{"model": "class-conditioned image flow-matching model", "dataset": "made-up road signs on poles", "train_examples": 61250, "image_size": 32, "horizontal_flip": false, "conditioning": "class", "arch": "unet", "objective": "flow_matching", "cond_dim": 192, "targets": ["outline"], "num_classes": 5, "cond_dropout": 0.1, "logit_normal_time": true, "norm": "layernorm", "activation": "gelu", "widths": [48, 96, 96, 96], "blocks_per_level": 3, "scale_shift_norm": true, "attention": true, "upsampling": "nearest_conv", "init": "small_normal", "residual_init": "zero_last", "optimizer": "muon", "muon_scale": "original", "lr": 0.034, "momentum": 0.9, "nesterov": true, "orthogonalizer": "newton_schulz_5", "adamw_lr_other_params": 0.00089, "grad_clip": 0.5, "ema_decay": 0.99, "steps": 7900, "batch_size": 64, "epochs": 8.3, "lr_schedule": "constant", "warmup_steps": 230, "weight_decay": 0.008, "adamw_weight_decay_other_params": 0.01}
Rows from block 3 of a small class-conditioned image flow-matching model, named by matrix and row number. Rows with one number belong to one channel. Each number is 500 + 25 x the weight over its row's rms, rounded and kept within 0 to 999. All counts start at 0. Numbers have three digits each.
Before each channel's rows are labels from the 100 images, of 14976 (inputs lightly noised), where the channel reaches its highest value: "patch colour" is the nearest of a few named colours to the mean colour under the peak. Only what is clearly more common there than usual is listed. The data: made-up road signs on poles.
# convs0: first 3x3 conv (model.enc.1.0.convs.0.weight, 96x96x3x3, each kernel summed), inputs 0-95
# convs1: second 3x3 conv (model.enc.1.0.convs.1.weight, 96x96x3x3, transposed, each kernel summed), outputs 0-95

patch colour: brown
convs0.41:512500496523463512456487519511523502489558480487534502519552530473503480511522487529505526451530508504524499464559497508503531445525515517538516516522514502533487502500544524520526478512513462491514540492511484437527483475503527494509529501461511500464487502510468468467538521504501489514
convs1.41:510476527517502515517520513483554492501495539509455498520490515471487507456456489503484488525463518508480504514470459496505503536478468520464446464527514504523507504513499489514466543465468508496508505512517511583511489510553498479508484485514487533544507455535503493542514476478469497506

patch colour: brown
convs0.47:487510528501425556450491511496511486479542547512491487500518517515473513473504516485465517540511494497493485462512465515510537483474515500507492476487469486488490493512555541493508454476466548469442476485528508485485516488515523507503510518474490493481537485509490491466519552479469506510
convs1.47:489464510488490488552494509479522507464483507510481511548465486493514470512487463548496487485485471517529503525490484463464516477499501465511482491494532521519486484467482492524517491440489526528526550517496467574495525490496491504462450520535483539517523510537486499523484481486500476545

patch colour: brown
convs0.66:459530488535478499416509506489489544506529540451487495513490492512499502486498560484499536527531489509492528468441484514477527517503514472485525508494534543508511475519504503531517540501499464524522497504495546449551536486506506489528486494499498500545497508520499499457493502505510491495
convs1.66:463469502476577503574524522462530474508506507524504534501520528491519512509511467534512470470487514532538520491507492510459529484516508472485541496530497497497514486511478450526482490507504519495502497515513498573502520550503527533487529515518482534467519501522526514539511502495514508506

patch colour: white
convs0.33:487514495505510492572502415460515461533509512505465502492538514521509484500519503457499493473528509501510502538539479509393508502503512509489526498517511496482497484502492507479531492508496503521514547496457489531515503505522502503505477495490478507524514446479488480516501517468496478537
convs1.33:413529512496514509504508439511518489521522537505451500525567503505521490521545484422504511507519517483533513492516504492438504499504465514491502497535470500501463497500478516481526490516519512532520527508487517509501500526495522515501500478487452492533508457493491462482511505522522501515

patch colour: grey
convs0.75:537520483502480499522532528528511442509518515489474486525503555501498475519496492440489516472519512510495466518474532505506513508483519527479505483487502478500490467517507477480478502466481515506482518486506482458509495497490418446492492552475511500504553483476519509504432454520490496521
convs1.75:511501502536498478479508470495517486513514489524509501485476493482474472497488486563514548548526502478570517471495491514481486499541531502492491504515507537504559533474533544539550509532521497533478488532510494525476508498454477500502479498527499486489509462508475505548514496463524466468

patch colour: black
convs0.42:492480535492486497565488528485496545486479443483530487505520516471488504488531497519526511501493487524462485471534492509484511474501489528514489481515462442486527533481474496553474486510512502499466502443476503486503471481486559547480483485481503466517480510489507482488543502493476558510
convs1.42:527493489485526539427478514515536499508494476498464504493488481506508525507506487447372507466494525515528504484464509499539480506499475472482495468479495494504516495485532485495506496478503499481489464509494500521494484480492510480486514530497459524498493514506523506489492505560536492467

patch colour: brown
convs0.55:452521486507485502488511519534503434530492557499511489535548517505519522507510525513516478534539485498489466538498500499497506492472478507495499513497424524490499508495518504432520493508482480528516517509506463450476539508488542457493528498489532495510510484463524514503459526488523510468
convs1.55:513531472466541530514502480501520400521503486492487513538474525490527491503523501481444498488455508501467509488497469500488485540474475490513495459539505493522483556523503532497495507510531500513519517506496493529511503541489497500508492528503446514518484495533515514490430490514499463516

patch colour: black
convs0.1:500486494475467473516497561512510539539472480492451457506543459519513514529511467567481534494519475499498516479505481506521495503513516491516503515506516477480471490485480465495530527501498506550512545469472488442498524484476507475541510503508486488525514498532485481460531505448492513474
convs1.1:536501508531523553516515469544511497480513523503515500518508539477472470489513518445469487450503504512515486501509495503512530471475488462493483466501548489523567495502528533522520512496521505521470455514479531498510483493527461529524501540519489542461475481505535504523473506542526487487

patch colour: pink
convs0.21:543501497496469495472518505485501493500524516507506476512545495528538438464468521541511499530534516524475528513495502499489517479501548497505509512521493485539488501495480468485520530500483492517492517481473514513492486520506524503510523441492501510537507436498516512454474453495413469479
convs1.21:502508513504503518523483508486521516487491484480433543511490503522483480476512497549482536520496505500481487535519471501475504574499467540529522504484555566508528512543498494503514509481501447478489523559527496490521540509502484526498474451500534487477496483508515519540515490509505515509

patch colour: grey
convs0.30:525539533507458541511456496483514484522505517500472537520516562551508516521486465496511506438512517559522488494504504526501482494520502493511535524451477497518494510513490477491551487524523493512513493508504529466513499544469478506495481505472512492490524438475501502469497455525484510460
convs1.30:528475485537528479496538529510461489501492481517479465505481518478504459482429526488483549482478519493464513505501497538489519519520501512508487490519551544473548483513478466512494499503493491513555493528508452487523558502527494516545495491486467516525503507505509537544537477501487489500

patch colour: grey
convs0.26:463505503496506488522475517495540512514502507498500505481502554478504494522507537578492443438521505484562497489521487479502527546513527479495498445482524479528509488499557459470523489471490496499536496494491458471501538497534517517499530489515533513479490507492509513521506507504533498467
convs1.26:552457480458496488428547509533479483480494532508497514514483497495496510456455485500485509472476515493477453530539478520589520476497536510499464529514499468491514491497496479515470522507482488481495474503491488506533457465500482511482488506515471528520504521502506481531518489526497526487

patch colour: black
convs0.23:512516525491476491472546500535518486521549503503453549483508512486490494489504479470499533484469445519451494533474476544481505492528455506508536500537506475493490515492538491505517502554514504555473489485469490513491527538506465529520485514509497527499565529505492509512509486496496482544
convs1.23:479482550505511516545541472470520440515483455528521458494475538515517528529482484506470513482543533468529516490516509478468493486492451515438462480515511522519493554515488484525487476492517514522533521502526498545499532510496481488494480495510500499496521505496538486513492505530505459472

patch colour: black
convs0.19:516492500503516500574523502521480500481533527494465476516460494456468509447549446479520521506491500490454480499538517496515512484481464507473497570521518514500512511470485520480444499475503519516507501513498489536499516505499516481467499455517494489504516507502505489488473458502552523546
convs1.19:450464540504503488566454510475504495503508510491552471499486505525492475470490511447480533523532484524435540488514520512493471504505503483489488457485491496532485478496491508462543476516509461505474520499544492513493486499484491474491515443471511487499509479458511496471511467480510471531

patch colour: grey
convs0.28:491496443504523514450487506506506464497502519498463483517539476529531496497497482462481474491535564485499490508502530500537489513476509507501511531498440500514512462508507488412502507475516494444496504523526535511467495514501484461510520510536506498531486496486501503524445475541487493509
convs1.28:498517475504545506526489454517529530543507466501520522537507486465490510520533546544514483525483507494528494489460466534432534515528555487527480545519550488448511505496489490464503482462497490512497488495496508504499507473491533466523509504498484506486466486519490479505464478476494531520

patch colour: grey
convs0.77:525559490451517489484503496474483483487522488511484543569505495514516484461473474528496496522474533511517520488469545487494454540490447508515479477511514496502495477512445492483521528495518514479523523533500526510507482497480516543462505461513542510532507538563501522504511496499504490514
convs1.77:489496495486495559569529497515547479482506506523509490489469473529497462506494513520446544492509492508516470542490484564522518489517529497522451534511512509516462471473499489465494473487512520512526452480489505531511519491489512465495514508538503543499467508497539492528490478505497549502

patch colour: black
convs0.84:446493476507485497554551498473514543511481465520491491467495481486490505491467525504489525511491511459518518509471497505507534524528558461478518549525531509489477442525477465496514489492489494455488531498507488521493470506490474485492469543523519486482489518531518456503500484556520526488
convs1.84:468491477453530544489508483481477519518571525504496496515470472525524508522491507476484442495543516457482483488511545506517505460508496487494510474511497470510506460513485515493524505533521558488491493456517481483508502513473487490493492527482453499482490547500460551459498495540512528492

patch colour: brown
convs0.49:482486479479536489495493470519522541495499545488514495546484456475505497480488529469475521514493491475484507474491540487487473557506491492535498575546545536515490522516495488524500490544515491543500522539463470514515490504499494500534483496496489475457500512566491522511520486531479504478
convs1.49:446488504477552528543527535482504484496493481539560528477523521491496532509507488501467494464489516511509495514522470522477521483499516510488510506547515514484470517487480443491505466504483493528523500478486503568507493496523522484480550533484475515513517504524520465511465509496564517537

patch colour: black
convs0.56:519479468509506469601506483497501504495528509510470466508471486481486505491503468474533482525486478483494506494531513530500532491515490515508507560535532524525476523483466511465488504524511540530502517500486476570485493516503523483494488491498479492508491490516504476463478454453498498559
convs1.56:427506546494461481524474473449485488487503526496483501512517497529521481459514456481521535504538460521475509491482498526449492502502496490487499440482481518507524506502476526487511483513476472513509527503507503490499506465509521493476469495428484463492509465502512462474481496458461493469

patch colour: grey; pink
convs0.3:608485477468486509591527453511524491490500495493545481507503468515513522500476520460509487492504503497521498506434505475533489480474508474508504503487485480493458486505506495521487502483491465503524478497526510507486486507511439479497512499518521502529503491493507525506492502504469489552
convs1.3:443502518517517498403488531479508491522530509496500490537474498486466470505520521500500525535501495489495504506582488503480509521539487502481513523530525533506537503504534534457512495498502510503450525526477503469521504503496575485502472514517487499483507494495506461501518482511508503468

patch colour: brown
convs0.22:509512482506491515495492471507485525473517513568498520493476560513553491520486478517528485543480509473469559491470520491526476491550473492467484483466484523474502506508502501458488497539483501496509474516515495518587500480460460506517511465524484473464485489521479487490493492485511515508
convs1.22:479501512492480532507510524519483460500492530568511506485497526529550500471473485510514502515483522505562457474512454523479513469529491502497488503488494501460489496522470467527502495511518533488496496509487515502383493480503507472498515511460493471482504538480526499479480473506512490490

patch colour: white; pink
convs0.87:497508518509544505492470566523464521468460511489522531482509514473491461475493487543506479523517514485496494533501509481525508493499558492472476461484494482483480489452530489516488534485502527462519478497487491506496503509490483513498546522492552537489526493503565526513554531510524486459
convs1.87:547474486466477491495518516550490495483490482524492516503429501482489504433475469526506536448458516495487466524512467514536538508498510507511469464498507484497526501489549464550506496515478478467490488510513505478523507467494487510491504516517510477511489535537543496541537497536519500493